{"train_examples": 48750, "translate": 0.06, "encoder_activation": "gelu", "encoder_expert_mlp_ratio": 0.5, "encoder_shared_expert": false, "encoder_patch_size": [8, 8], "decoder_widths": [32, 32, 64, 128], "decoder_block": "bottleneck", "residual_init": "scaled_by_depth", "momentum": 0.9, "orthogonalizer": "polar_express", "decay_fraction": 0.3, "final_lr_fraction": 0.05}
Rows from block 5 of the encoder of a small model that predicts nearness at each pixel, named by matrix and row number. Rows with one number within an expert belong to one neuron, the router's apart. Each number is 128 + 32 x the weight over its row's rms, rounded and kept within 0 to 255. All counts start at 0. Numbers have three digits each.
Before each expert's rows are labels from the 100 images, of 14848, where the router gives the expert most weight on average: "strongest on" is what is common among them. Only what is clearly more common there than usual is listed. The data: rendered solids tumbling over patterned floors. In brackets: how many of the 100.
# router: slot weights (encoder.blocks.5.mlp.router.weight, 64x128, trained with AdamW), inputs 0-127
# up: expert up (encoder.blocks.5.mlp.up, 64x64x128), inputs 0-127
# down: expert down (encoder.blocks.5.mlp.down, 64x128x64, transposed), outputs 0-127

# expert 13
strongest on: count: four (51); spring (25)
router.13:205113105108170150155135179131135137176120148092116073168177155123126150102093166118140151141138141067073096163126083105107177115116110167140088158146131135053112122117133136173137099145118194078070126101129118135184121165129088160108177134088154139153105214143119137128092187062158092185136151164174080152091132151125108168065132128117078116090154098113120141149126130116084139131165
up.0:110116132152072137148082094144122132144110157117094113129120124150167107127114151087133156156130210125139157174150153143134196129148156128116081081176126159106124160133148089085121069122145068120109064213107099150143084130111115165196145077130105151091128138106119191167093157093158105120127102108150108107084132107122161102170144122124037094164093175167123117076131161149166131182190
down.0:149109136166150105076114100119123121026144176103076105118107133081107120129100121165056174107133189117138055126125157110131123142129166144110149155109149101120173103138110165164075132111172076140122101140129177117049109080162051124141094148123190130137120078129143139149157125154084130116118188096132192133150083137175106146135097119142110137181124168176152144079149131146100097190148
up.1:140099155132087189129187185073170096146098135104104112132151128108128110174089125099169152152150068063089133118137114082083080120093143093140150121102086170199132136088140138157166135147059165134145078159160154155177126058095141104109168107137107119117173155091083073173140144106127161127099146117113137137178105141137142147186130126076102103115091134119163094130114169208149162095145
down.1:078111147161115166119105113117103126075114144118054157146120160160165068122141137116034133168133163138118114123142168125181149106139116109084160090099109106159137148178092080121155116126135166145192154136200096164197144083174135135168104167084164127088129165065104137119150125156119167163172141158101075076099100107093150129106112074126119152148103160143117096154130090058127082128091
up.2:176078086143148092185082048124143113096125118156135186142200180099097138118151144078175169112160142118145144169149103050071112142064171099127152110142090135156065139096149108207133160109103146125107171127115122114130118114154177173190138139112134114133120116138132161097147155119120120146080122143125152135137124065177157062141111103133104150123138163119209075159097107135161146126128
down.2:106160149129127093119177106146107164088038136130145126079111174168134088199153175078099131117165114115117110101109144120123054114125114160121149101125092137098128151152111155097104051162161133128112122091130172159134206093085131128119148143052177157163089162102118177081161103151146097156091117087170171179147140103121116162100043107124114106149130169112176155120130183136129109112142
up.3:139160125134087187067074101093129119090126111121135139072128095157108064142147145134116132084177082137175120092122079173137101112169078153111162185125105159125166093092162075199106120128139201127140106144122086158084130106098190139106146125100114059138189181134127151112152122138117128172096160088084167173084101151156133150169187171104115147112159157147110106152167119078117141125139
down.3:137114120141184141147217111153102171076107175115163141063086116153117171108107125094195144166160156124131129128152079143122098124099148174153078159135122103099128176132134115108166130164088144052129135159195138149117064101106141123155133079156097145124078084147084153156147160134160146127092093197096184129159138114159125174139051162131145101103065103152132124108110094119096163102158
up.4:102177075097098084116100100094138043114183128191118142127158103133131142129145174174110137112100124142132167148107103158142106109072150078146150169106105123162152134130107147104166122121230123141139154114134125134128125135087133176167105116139079093137160066083149109142125114052135175179151129102118125099072089124109134153153191124088149103178153066179171147153115170148071128163091
down.4:066156150112092102162104064194162101126152145046110133132118103179137191165120154094102171147150122098091132138134056109093125081191091142116137157151060111044156121141123164120184113097083118151158198144101117175169078130124136160116122107113122202110128136160125127097152141161124107164122160151082125144128151111148095124163072122151123123123104124136125112133117157091088048146134
up.5:140123152119126123185075112092123144117111153074164184168130063129102105103065071137143162120159151112152164136099093179086102157112136155132106190121105213151136129147127109151168118114097177137131120091114135142145135150092083120082143147133147133102151098113173138145123168106103099136108112169155128113108161145125135149163053153134010125152118067181150160166208131083137165100116
down.5:123159078129042107111150122202114176121078152145138152144115121121164108096084128115147154100121156103149142121160118117171126173117148191164084144127180117076149168115102100114043118115107105096145123180162159147216158119144098170128086104136158088048171163122171124118129129161140132125066138126139091159125074212115120094116112159117120154067080140126143121117102160131086132160126
up.6:135108085133133144066140148160128134087128148137150078182097161111103184162169071157097080146070111132120146148101074133125104128076154105153105120139159070107157160102101118140167095121106148104128161073131115143164114135139075113195140090154168121123067126132144138113114121149158118202172189128143086126154106197107127197117133153131024121128166105162114093127109126063150167139094
down.6:132107109118157160206114084131142112129097152059128167070109133205153180132112109102161073087099169074130128154118077116199165110104152125210107119148104108104075128083139158152189150161120119126102137124175178080126144175123091157078134058165127136119133117107127123138132122135141142195127102138104090086102137098157079152145091127096136135136155139130224149156153146108136141100136
up.7:170134161194162166090110100121111098140144119146163153109131122179142107106147085098075112182090096101134169155111043114146113057161131115057129159122141172155117071074192150152133080102120042113140113148152128083153126149195157139086111136146153066115105171123204104128082132170131135135142158172154140109115142142091083147102142147117126096162127112107131129109145156170066153122143
down.7:096167121116104135089172132103101144127085166096172107139132138133109147118128130158158170144103141144085120158141174087143139124202111155243100106151127148159136078192134167169138100120180074155134099113111123157162119174090121089136118112143122124187131056175126180135132145120042219149112144146137165141141101134116149120111115098134097142096134085136048146164144083161132177114131
up.8:054105065153158146167103141124145125139149120115160135169085152122133125125134190173143101148137165078101104230101119132104093111171148135164133097138135135080090149099159144169139079117141160126131151098123094171168123157071093076142174117148099169149138118175142128121095146199113111141127121164133176088092123146136155159079098107128015125112104077138146169115180135106145113118068
down.8:172104085125103166122137125107095153088134098098133141138155068128166135130163076137140121103112041103133116159164083121151104134106128129160083183076183165114131152128084114148106174132080149193125167179124138107171091099096084109142116143172104069073158120147103130181171125102148147134109127094178068092073124124133069161079169173136142113119166142083160070170121161105108098142164
up.9:172126107096132078175149094103144141114141147147117125126085110160194148096131158117119121120098064182127114090085210167089128130082118148054131089145117143072181149108179097153168107116183179129173122126099108219090153168079140124107113136149075060137139156111139128140151103102157089129155060147089139154108158072120123181125192121138147151157111080135125123142123142122139114135166
down.9:083113079096180122132155143105128147056122140161087113120160077113071169122104135102128177132155134140095063140154150097113118143106128164161153122147091091064134163147113170098165088167095198090145116117136088200087139111159143151148085126107126105123115107108103157133117193107056097118109104143203143101168168108166108157076103101081173121139095112092192192148129148121136161112142
up.10:098120096125152191114145150145113090121107130138199132144129156144096071166056119114092073111173086159142146159141146119103096092115138131142103134096138129152114151147095148116223129127130125167103140159204111128121149208094102128135144076113085087161086146077125161154152117097083111079173169156115134132110159074156126116089082120184115125145128108079119164150202118155126094066177
down.10:107185107129096106128108107095110096198154125107174140150115092124093138162144123091129092126144102152152136147154178115153130062136143195176108143102176214129123136082112116148108118125103120084140092076069198136172151114146133113099114119164164177104141120154130145099102108142160102106108179089089099126134073090119162151088200152156214132137100146144095073153081107111128162089180
up.11:121118150097155041089112194133156137107170121157093113107077124117136115128140135127156122186127110104121136133213082143154068139104088097124136125147152088114137102088134138041087113103135137143121081086118092146165131094158164115057184115138119068139118167197110147111199144103071127136135088186147176092099154174137145082146124154170142101113122130162155158119131170175172132116146
down.11:136103119077152175163138113179131079091118137090117092111069116132161154151092151122201160083177085107132124104112110094072117169123138102150104144106144174107094122133156145162136151114117155088170108098130156110084176102083072172100086105180162159119061126184157119107121144183175132132133175080096116122196146119070159091107127181167074152122130146150157127117081113080150082155137

# expert 4
strongest on: light from behind the camera (53); count: four (47)
router.4:109071168119108104111087173122072147171098159168151137114108194151153128130044130079165167139112181056113099101156083128115202121129154090126156185130159128107130125127078140109119149065152106142089137096117086142125136168144153078189119088128194175109129082139080171140119117129162146115102054151137098174128149146140196106106118116081078122099116123148127126153107155109110155155153
up.0:100187185160116136072161126066105185165140161114103125091111152078125179161138153156128167103066145115186148170133187092069118147139115061153101098048118126100123138147082098128111145108117148162118127121147122159146116114093090122173162111084151148152101171096112077171114200116140147102168173100127099125173138183133060130119128120097133143125129117138126140164189161109111072174112
down.0:136094157140106188120152137116192131138144149123144143123151193160106114095141112074103127134162151090106135098059137147147100151148073152109143144129111137187066135156163080142140093129161129133000111094139118126141083086161143153170186156200121114155091112149207101108125143085108130124128095133127130160094107077102115126162156126180128131130145096134099153154193151121176115120130
up.1:125122055130137143155153104167145113136141104175069165098073134169201144091173177168125143161166085160150131121170079089190099135125084116159084065186107183118131096158169090134110126151076114132092142152112096159104121152117134152072184080110068120151115129078138122114108128121055116124099104118118158133119126093156103139120115116113101176130111193118112170146198145161117110139078
down.1:151164154152143113162162169150110104109134105133072103140187113156132102157134092138170111118155144170133136139123088123116163131089166067078209101155099116131195150098087092150148096101137141131105177129090147158093091105117053045094116134105140100084099160123124122163136094108164167140133139144138130090166134119074132143132109078116137150082162047091185173086193159158118137123183
up.2:175126085159108182126101130162127128156150129139130101140127117200139072120126162157119215084163110132131108077101116145134093095132150202141144152119114053148132037105232149118126150086169155140112099159142122141151147154092043117109125146110136147106150107123140105145106126137049102133072138163153165135142155105079108197105160163138125087159076090122127138117103133134103110130098
down.2:075092123148150126118157124129123110112055149117155188153174148151139144154151151088177122095131104108052123179100122158109148111098160152130069153101140130168093150141222147104158100167169063137121133104137134130145111143115102126117165134162124146137131201154137125127113197098124171081131029172112096169156175181134146118168118091107130109141158061106108127136145164131133113065080
up.3:168053112115070093097153160096110112128129090147145150124147137141135093126093136160128110077180152108080146138034060152124174124157100130160111066118113119114174098110096118105162198129184183148142110129114098138131125119102101204119154157138107196135179205065142152121123147153140151140060117148074148122178114124135144129177125141095164126137088178122164086124146143143156146128103
down.3:110167115118131138117113106112107087126105140155142167169124202131132090059147090120061090128121091056107140110124187109149146099090122160155078162129113121143159100097087100144104126188134181068096133139204137188129142105087182098169129128062144122137062087150131131119144135077090138118071119162086161069135094159080099136166184104153149128123116134155063121125119121131151156117163
up.4:134177074136139106128101092140106156119093124091138115130123108112151151140106141165142163177138142089164108112113118053115159160108156084129121079164159026109177100115073144119155137125119195108177097114133184122193114201113150072136102091139089124131098097188124157121108093137120173157180108101089182108114133111134130089146092124114060189175134137106070087118144128086117143118163
down.4:130187153173155133153068119094144114125138116132049145120052094081157122078101140136113161188094133062149121076095126063131121177115124146118096155131186087169127115148142099080122105067140156121109077036092111205133194169091134153147114124144162163129107131078147148060170129139126133166164134109144155137110157132086134104121121144132161163119127163121154130148092127145134110171161
up.5:160081113154101090163172106111100103156137142145130139109162072228139203087150124129124106133101115107150104142151137152092151131177126161194105184105074122117113117174113168110109147105115110134118137130191182120123197140162154140158074136173147165088131135168140096101130125068106149102123109125057161072110144120126066122163123114127105083115097137142208141128068122189125103162116
down.5:108188160089148096179122095156140176141111116109168125118178117102127130146101171131158114094102155081097149151147125144188147141164159188103087138105114115169090140179137128162092134101141180168141146137137109123150121123086121135161000114129098176173163118123209138109173124150115132096110132130050127130152098137102122115095090135108086115176147088122157088096073073088117151066119
up.6:136140160126138123176080118114084039122187149112145166094118142169109099101127165114173157152113083129152121185010123146148096134194156148081109150105145136136111120151165113128227085139095166098115116138153108130092111175107146101131071149122095158097132089118156092137095173178151127082134102118136133161114146132160145195131112090073119128155141120100163071122151126139071117112135
down.6:078135105162104126098151157103085131151140117147143166128169110110145163135148153067115152080103094187079159163173187206157132066095141158193065147080134152071146058113145155126150131143118119155128066123103130060174084181071151117113145085102159130127162112119117158140111149114176119109069150140103119129151109108101114152081140154112098173118170107118083132136149171159175152094139
up.7:067121142085091140156091063136120117108193162084135112115140171086119151166142106065178127083110130083119135180116109156103106121163178145093147185140107088151157155159086113116156135127101105153117147166124128110142171116130112123112092118101132113083151213089112161112125110077082155150175153103145155219143128206145109064112107123094088168097182129104103134183138107093132115143170
down.7:184148074134063110100139075106103180125103154113151163112090065134101150151152144119169146134151158113107141176129147112123095107140140142134135090119113143126114164071231091137090153148123188182164118092159169103153147090165159118112107123164061059129136079134187140148187141161156141081144071140098099148118088119170098153054097120141121082133117135171151136102160125110134082106117
up.8:069129127137109124171194166125091104146127183137150124073069131152152117115100164106113056123086127068134117106188139198141140077151134081142133054121080153073109114124111127167099132133127136109179088124134147126154147105159101125125064159111068125131115159159172154146167159114156145126111186198103052130125146086132128170094145117109097170138148147086099169120140189133146151076130
down.8:100136128122132086065080127179159115110106140115166169143154140171123146146124132157155105115164097128142123136167140090092099114161090118104111189115112110102075151150164202093113124125093059125105108139173137092099145140157046151110143131056046135145118102114100177136134086157146057138163100219149122119144112095110163129153150144116121128128055148201134152104185158122160115101149
up.9:067126067092172116130082100141075162143160098088139140158120078123183152151108169065136219118130094119135138093125224142098116096083155121179121144132142153176141124170171162157107109123141169144111195100144147169129146113136150156124058103132102157115148101113073121143118141110114088071077094088135155224154096136108115110128123095152113158149114129125147106139088125117080152095115
down.9:124101109127179127138102138098143184111103103168145102142175109090105105145186168138163088167163116142117134138146147148111106124104112131181159076085147167080085136086156107157111100188137157117107106127059104162111129100110192103144126100103160143141110104115248086103075177084168148165098111114076060131142087110100131139106103108179157122100100137096143127119075197164132119138101
up.10:182143097169105091179155124111129133155128052082068148108098136160168163139132167104126115097172167142088119082126101124109150095165148174163135165078094078118138072116174109104107129129188146132115146107167117133097178152092147142175119118148139094122159082140132132113136160106173115093094175107169162166162102059109129176137090135149103054177091148078143073123111159172079132145077
down.10:055157122158123118092071097170078150127155111136195142095202157153091141149158161159081168152144171098102132185177145113103125161129169115133147121155143162106133166164125164139128106152117110079137159144161150099101104153098130100113123130083088100118084196110167040163176127064122183108101065120083118114088125158161147113096111108119142100136127129118126057134111150100129198097116
up.11:061079090143171110121153127095138113124127120196092136109111075146192135134097131110120092047077165059162121134083124128161143169113128162103148130186090143110074128163093130154165169122073134157160195086146075109116161178171174092144158128148133071144125130086123137149153142102149126195128113159074123149113157135196121138117062091153159108118105106123089117093121146103134155164105
down.11:183113130094106121108115105126134129117146131089129108114082154148071170142140141129147144154081162112079153138144132201095149149156148109162131169109119136107196162226090098100178090160079167153106138132127080184069103109088155196110111053154136100085159082106099098121151085120095175127142096108170160142149145106139132148134119138233136163126085155092109145107144125092116114147108

# expert 31
strongest on: count: four (58)
router.31:079101188111150096122106127158120147122123171093124167144134137176180140115082153119149155101036131078152134141210127130117111164093172095126162124175129162119148127135049179102114100083106137176105096136092093161124160166100147105185087095167146117116110088170070159163121089117115116137148080181143142148115134143109174112108163133170105102130074075141140178126065153079123087154122
up.0:130106155158131147142151178144102068110130126102140158085110112177067137106143101136159156109176150130117145143098140184090141052155120115178083139110161158128105105144174129083091102109096153149153135147159149166127155110118125125144124106148105179063114111102157141139077121125147159122050128097123183136115141098064135176099142103100075101145132183157206072150154192072160068157078
down.0:053153083114146118126144057071092176160148166093153156201126117167143182164088159141152154129081134136100113122088076113113137136098116138147087081143117154134137154086097090174153144148149105125150167220201187163187154129158127100102140138122108097164116142095112155155153146113123087160105110120137105124094103111155093172121125109163138192148095146065098139103089155086130141075134
up.1:167119145156151091139152090094142147158134085113142156098162116105097220159150086146109143148124114186170081113147157133073117129146056158197115183124141102116062174136151188102079142112104092114109133105146194097169171090066173153115103129147061134069167129109121137111121179126115159115153132150141122087138103118112133085192120106170157138101107073073162121142121133124121112154085
down.1:101091142118096137088083156083136151066088145191128096081133123095157100127087149182119172115164152059175152161146100148087076111176120110119130098156169068060106161081126160097120157148147133137103193100102144061088085099118144115184129150117143113125172089157171134121135156102081105104107117099121113130150090139103151169191115089144129118122151190123157166110063122137172105121094
up.2:096144123191134188166158098059119129149112097151117125149164118139157200100124098107111132087130102115076146146103117132049124127191049119160153188112149139125142142051184098096145134167125199122123160129130080153173124137099163108112138139113124137110128131096124109138083139199155159143177134110116124118107118159184108132089181108179122097104123065056103128162093108131088121161161
down.2:111140171113088071099103188094177139111113153139104139118148110108111143108112113165153170065163167071162114173146097088079131075185148103104204105090108123177179152175165159110109146129154148174140186130094165153111153145134084085138118088126145166131141135136160186112186112174087102138151126139149084154114142142123094164183153105179101165181146123091112075070097125140142119113097
up.3:082111175176125102130119105128116070153129146113127126062085085121164147153175082173132112150119148195148121088178167195105083172084151112118203118151186083087136105121141176236165122101139109137106108162128131149098107174102089179111180095090067116131112108164151125147162116165152128065147171131148100105152111114098118093138150140145130089145137106118095138072151124140117119158126
down.3:146176109129071143172137106076097125149182091158117107112150115141166092112113162094062179191119162107143100097111105084139092102162105137138122099203097159106177139104128115120158107146140147122094109100143105162080118114145151165149145104122159129177135163048183152167117149138159169060144091120153192147084075095189104107131090113130154156134131149084120183148162122183118069095147
up.4:036117142135141141153106113091109106117153118096073122196054122134157139139077168177127163144070105119099160139125111112166122180134094118163130186153116138101107099149145126161211156134165118140145144120133028071133111127068145162157080130094114066143144125210154115142108109093087166141129195155144135133120110097174173096093150144132136096142144096110131090146142102153121098137157
down.4:062123161107154084119119116063157137158107109107179143148076119087049157107136139148089203142117164135092140120107160128142151127126138115080127174086141121195164113176122124152122060190120062120126160106132116163115155188108122136155140129113200168147084179109123098143147098105115138116184085101164157148163125177172139149116076098107149128199120170116091130071088100137122152137138
up.5:135127160132151141092085157168137113094135162139126056126164119132153057188162115130153210165134120081153132096098117055099130118099109096203119085088117108159111190175166175159141110129185105115130131121118107082129121121145125163132110097108150171115092109179143184147197144117134104120157157182153101181126093109118139118106088144147156109150120115140068112103076108034127094138140
down.5:050191086107126118147100069103151141162135088060090161105157088136086126117122121115110139053140104097085139082140121128144102118097168102133105076087144172113196104094188142149126097168161102106128176161119178171126117152080154127147138132130073148119098149108110132143078139162167145112104100156126181103082124164121090126199158161164086153140182119145100139197114175084123125144123
up.6:076155172134137124184163071152119113104139107099125108122100149145167096124126129108149158104190116084142119219174153178118140130167117128131195151124127122140141095089110167108145118138142124120153153099162099128171158097124158127061069163147157163128195194121098145133106122112061128148089088101142097092119130186147090089101162085126104074084115105090117164125178182047143155148142
down.6:133128171177164118096080126103164068100103154111146104069107106126130161154116085127212087105198124105118151115099159072145103109097100200123139177130103097177150112134159078130082101161135147098099160087094145156163097044161178147143099133156149138168116110161136126082150150126145186144107099197136095186114165163130124140057117145074104137148087138142154128113113128167115118142151
up.7:162128110155089156162180161133094068157137170094124158155162073126141138202134151137107103073073086152133110140157087105137131062160128143169104143082095164137152141133105136152102153152102119128152174077091132091132190114092126131116153177109167090142102049116116145067120176069085137089183082107183109164192113114115140135132093126148139129166178118120150186110136151183112128139106
down.7:089096154113101136159106100098151121064118129126137092135224149159134146118078184139120114132104132183086094133139143144116188169165163103155098135164086193123121148123094084112106078174153131149099155159088122103146092107125151124149166134109063120098151095176065150165150166060122094132180141112080071118117080113111117092115162069127087122152088149142142076137097136106127163090069
up.8:166134153156103122157145135151111105166140082136092154093136104175175038168130132139124162104136069170158093082160144146136099095154114182094147161136157189113103102146150147145103149194137147126125144104126096094180153154128147145121184132123120173122127051072089145119162155117124072085121142083145018101165115091127116139106156155139082103176122111117167194089142116108087107158111
down.8:117118136133066154133140171102089107139078107196135148086195156189152147103080112144146128141102139174103107113090117115161130104092085134172178122200132121100155152151095106124144122142098154128086143104122170095107112097189144131065148106091133133125149159097174140125108182109111180100170124049185151127108106092121133024114097062094106142141150122107160188122145109134112175124121
up.9:104129133136109136100159140161105074139092178147113200180115101148171121104193101077129122149145095208148107162153096100136093115088075182148137161162115132198148128183109131144092086125170118128090130147164163115111145124115147137092153105108120128091175128125153095113090109031141078120092120051138181085103138153105129177055159124123145157138148136099167127142054099136134139122128
down.9:097135197150116167184162115145097128137153142128129139113209083131167181155079098087164144090155064157129136143163125153140119105118143155143089095171116180090116139127128055103085097181173109095101114133075088146117082164108138114148112176152117142084143152199123114152134143132113193082080096182137094146137169118099130137066033124140162126127160150152119087169113137126144117142117
up.10:177149170127102087099094106119097148120157114117150114152095149164148116088104152163099104178141180080120153134192167121100118113135163060122090110178131194162176088125118161148167135152129068124123124149103089099142114216119151205061153147142100135094106152168125084075153147125099086124124117114119065082106141106130170099080117135150183181124135100137140145159097117168173118138190
down.10:070158152085141108154107165107179055121115094097103120133115149074108129196175174158097147108116129095134151159171123124101135157169108099172130111121153145179150076124129132163174157122102166141143078142132167137122167207183108134156099097123142150188071174133196070095105120093152162112142128113076064165108122160115156077109125114078094150092129128170161167122179136105118139093149
up.11:108137092130133098159125049148124095125184190136132103144063135168137116112095149125098089086199081077130147153153165187201110089136127091128132121039143182077103101148186166131094142169130121134132134129110177151102139130041130133150118170119127159103173146167113140124063146142113112156128153180185127150113112130080146127082159135160081126106148125110111142148125115172142124066150
down.11:105146135146128134107151098112174100165055148100093157163138125114104137124154203133081079161089104103092097134089164140128170075144163130093116133157101120130166090182154134170111056103127145102068139076137111148155126137148171129125126096129151166189099031147172157100143140076106118158202146146117106153128165118071139138110057139089136085178144137143165119134096119099155158165082

# expert 16
strongest on: light from behind the camera (51)
router.16:123184111111167099140174195135135130156096130110099159148157165151150164124067101172111164189098150093104127130141137102115137082101136084136093164149214130088129096093106164191109140165144159071082119103129079110173107188130158125138127156183145148140087080144077139125073125092136084113172057091200096128136146074112131098115170156131120108068139128101156169128143099122138129158109
up.0:115109153101105088104152111113067126091156171155155161155124083147139072098059115188153127142136133127164179185078074144164142045183099061133120129136117154158127074118140141161153130086202163132080094070124158091141115127140092125075114155122108107086100139149202103129160126161151122105060137162109166144133128109157154155149119121128163113137147142126124109121136206180115136089099
down.0:107121142105146103127144062088100078159151164142135097139133126108153139108086108093164095142132086170085125170114162202178114114111070194173067157153088148119145059089139126178113163183115074124087115191133067121179138126080197074107154105089146131134139157135126111142133111082130153123077148170125121111158129160179063154118143127128154139098119159136113095148083095126136189135136
up.1:105139085134159053142158143151109148125145096135168106158106129127117109145098110155106155162089124165097152166218155142043084093097179198122127091175094101102136105105169113187117104120132084155151180141123160110067159132156116107105119111139156113115143154113161135095093168149149168080099114133131178064116093105133112179146115165089127062187109172117051177136142118126122152135125
down.1:181140099145092066108162112155075140075100145135154148145155146118091151155086123178137130145153172155135110128067125106103103162111155144086144146150165088181090117099093139154109089183160109130117115155143137126086114164119147079096140114118098116132101100136092105152137129069038221050140135177177136083179132132160131156043092088108170150134132152141118102160123116169103145159153
up.2:141140101122132149114150171128106072089168127133141137145112129188176122084160127104143068122131173104135144092170121113149146115156096112114123116092099114121101165056135163152087133175133138096112146109080126102101148134156097109149158087146194128094085124089173127103154089189140110053130143141193115212089169179050143096119107080161176064155150150178136142143103104170111085132152
down.2:158210086124116110101140142160106128142070071139140156160153102114163142138130139097108075126142150129083108145129101094131160097106105113128125077161127127129172101149092158100114106103092107134160083137052101100167146152052074087150151052155106141118178169186150158189137080099158121094103137124131086133137084130146077116133250144150137146110151125130125139127104186124096093138153
up.3:146145146169143043119085170131103141146147098131105137151088113138169156061121146102131108181137111112082167134181161104177104181129145086084109110151083188106129066138144143163129123163080155097139204099130087128131156128076134198134056110171111105108127178118097122089074155113124143120121086168137125101152108152161156067111136086146080141106105101172116172120151182153090138156151
down.3:134131108137052167123168141130133081102129116105159108132152077094133135143120139156110075125137127172057092122130125121159181124167160106093132112165110154080113098187141105115132151157123123098110123132061116181172170152127130143106128168138086087127135198159126094173134109128159093124147131177088092173210157147159132114067143038088103037137151166143114152117176157120136181140123
up.4:170224095117134121118140135130135134130085114168134152083083127157182091162152119160123082107155050041184120128095175130133131200121128103104192122117116103124130096151047166102109162125165111148144146150142098080111180120100145111138088146218141082131099112157118142114089146134102084130174120105101181136120096099114114154167209093107103132134141107128142127166080146122120118137142
down.4:082133124152099143153099130135107150169132125156158100111180136117149151162198165119120118100123107114076137087109107161173129105147104130087176090135097116138165167178064126149137131178075150119159093085089071187119126144166148122107132145059098217114132125050098069121135187082097131100152158179132145149135065172151124091125096118110111110108196123110135150081104097109162158120161
up.5:060110135116138084195132157123118142125139149164110129189167128099060153059193113115122119155151104205108136140132145101125113165216110113180104100146067076133119163137104181155111150129123079132165083072128178105083150107104086173150103138103079138164160113145113141119160120120128086120119121141106171129086118140126108101193104082148129075077182147183128162141126140129177118115136
down.5:127125046114099114120115157144120119101088073093175188127120105085080164164145115152035067127136145141186130146207124104150158121137180097136160167137159139091155107090125071083040107142062098102189118084119160097173127152088149127156167085176177137099140161106115096142180148147140099161132153114131081117143160121122133120116092101141158130118161116150150166140129130137159128155146
up.6:125126192165146124132137137145129126158074118158076080142147123162168111112143105115145096102106103082084135212105160105099072174104192125092215058173097155157079100145124090154082141161149152120119162160151139171169116173131153106145156097154132161105127141135118073099102132136158128137125064048137114118152110107090127102177140124143107055131154057142079114117146152151162111140124
down.6:064133162126115180108092111126137092149135163148173160103132143088128126098152099186154159061111158115112165097104108096118118098150115105046126136170082118106172097131103112101133129188197136164117187072131175108175111159170135094127121165042117164120100185156102139085126136167086141107153117145164129161157077118083083160109144081139153113116121088118070177155153111143103171140161
up.7:177077132110131188140130120115126133154083098133152108109145120120115153106140059121127153185153149108134134136114143109176123109208127129137122101179072104179134076142106145123138121096107081069125131096126159075106120135135160122192109146165121079078120073189113128124132127083201137103159103235136132140165143154129101070113077119117114133170119070153206129121107109139168187126107
down.7:163128180137098129127155133084186025160080101065137094109138085128118141126123119126092148181092139104144125131116181159145097106068135121197130116069168110188156104115115147123143119114156115129232085133080134126134131202121136127143114132098167137158172133082097138153138151093135109142169132050157132173112129127166135139170155143154094147150131138197099071142094114124142135080114
up.8:135167115135160200193121202123092144129061182097160166194110146114083146074157102118167070133110137133131141116102113086073139081149148109145134086149113126150137130089142107159085128123117061115153140139077212117179152139102104140140161153181121089131156064184102144114087183086127100134160152159177099142103116120138144140151076133145122155179135128136144113172144089133119086105084
down.8:110135088136087086112166160179153171125155085089100151128117147097103132147096122138134125118141108094149127169135114119131133116141170133147117112113151129135159066118092185151051164102151077145238096143083091155142172159155066110104151153115156099163181124062108094116103117159158085122137164095099169108110135140142093065115171180102070141137167127104069161150160101135137124199160
up.9:141124192093122111104159116122139128152107160147101118111112102136097100123147106088105141088077136135083119121122040194114158092167138139169107170176123142146160096151106101179187122162151109158130113046126127104095117093141144168142135155096210106112088162162108122128096117113108115182198132074151174099161152131165057197126121199112168147109139102123162162164133077130109136167137
down.9:133077088139105147113087138141135134120085165158110116115174100084106152166085143117186119197154128154119196170182176124113116109135141138142097073101148131153147130104184137133092169153063081132108118172152113102149175178122143153118093136143117070143112131168076128141144126091154148139094113215110057176170173156181119130096149091081107106136178125191101140104131131052123120131125
up.10:150111147118132166110131090090111107119138075192092113088173169110096085148107083146116175140169113155096135096164051135060148159137152161177180139133116169165194105130176093101080103108096129087113187148158082058161087167082133173144157150144136142173122122163125124099102126138118105115079136142121092135115181091146189124143154184123122126178127086115128109129058119161135155115169
down.10:123112183144096146127129161134146099058155210102176166089107157172107104139146123127075122090117159113140109150141140146160076163096086123146099063179128122136150128145093140087152130137150099106103202137141187109145134102135122150101136184161137144127124165079169146109222144124147119117146112087137123188152134120154096117072101159166085060129104135138158162183148031097128155130124
up.11:154144110123150088091144059115137138103124138140120146164095100129143063134118158164133188089150038182108141174127122128107153119116066101077193077144160107158179110126162113189083118121208167087118168142149135190077151095148119048131140137116127119101101087097142111149126109158096145101107119072166174125143122112104109123185168171125080144149125151151075165135138114160098109107115
down.11:105158091177163107136088126123106089115099171141135179152171158138099187062137103127106168128112134172148136121121116145091156087112140171089115134169080117120132099110174067132167096194131135109163162118141115166100085063171185128197152108141151165090072125095145094185135110087110161048092121155146158081134130112158040138121146127175124130129107076106113179124127131133097122134090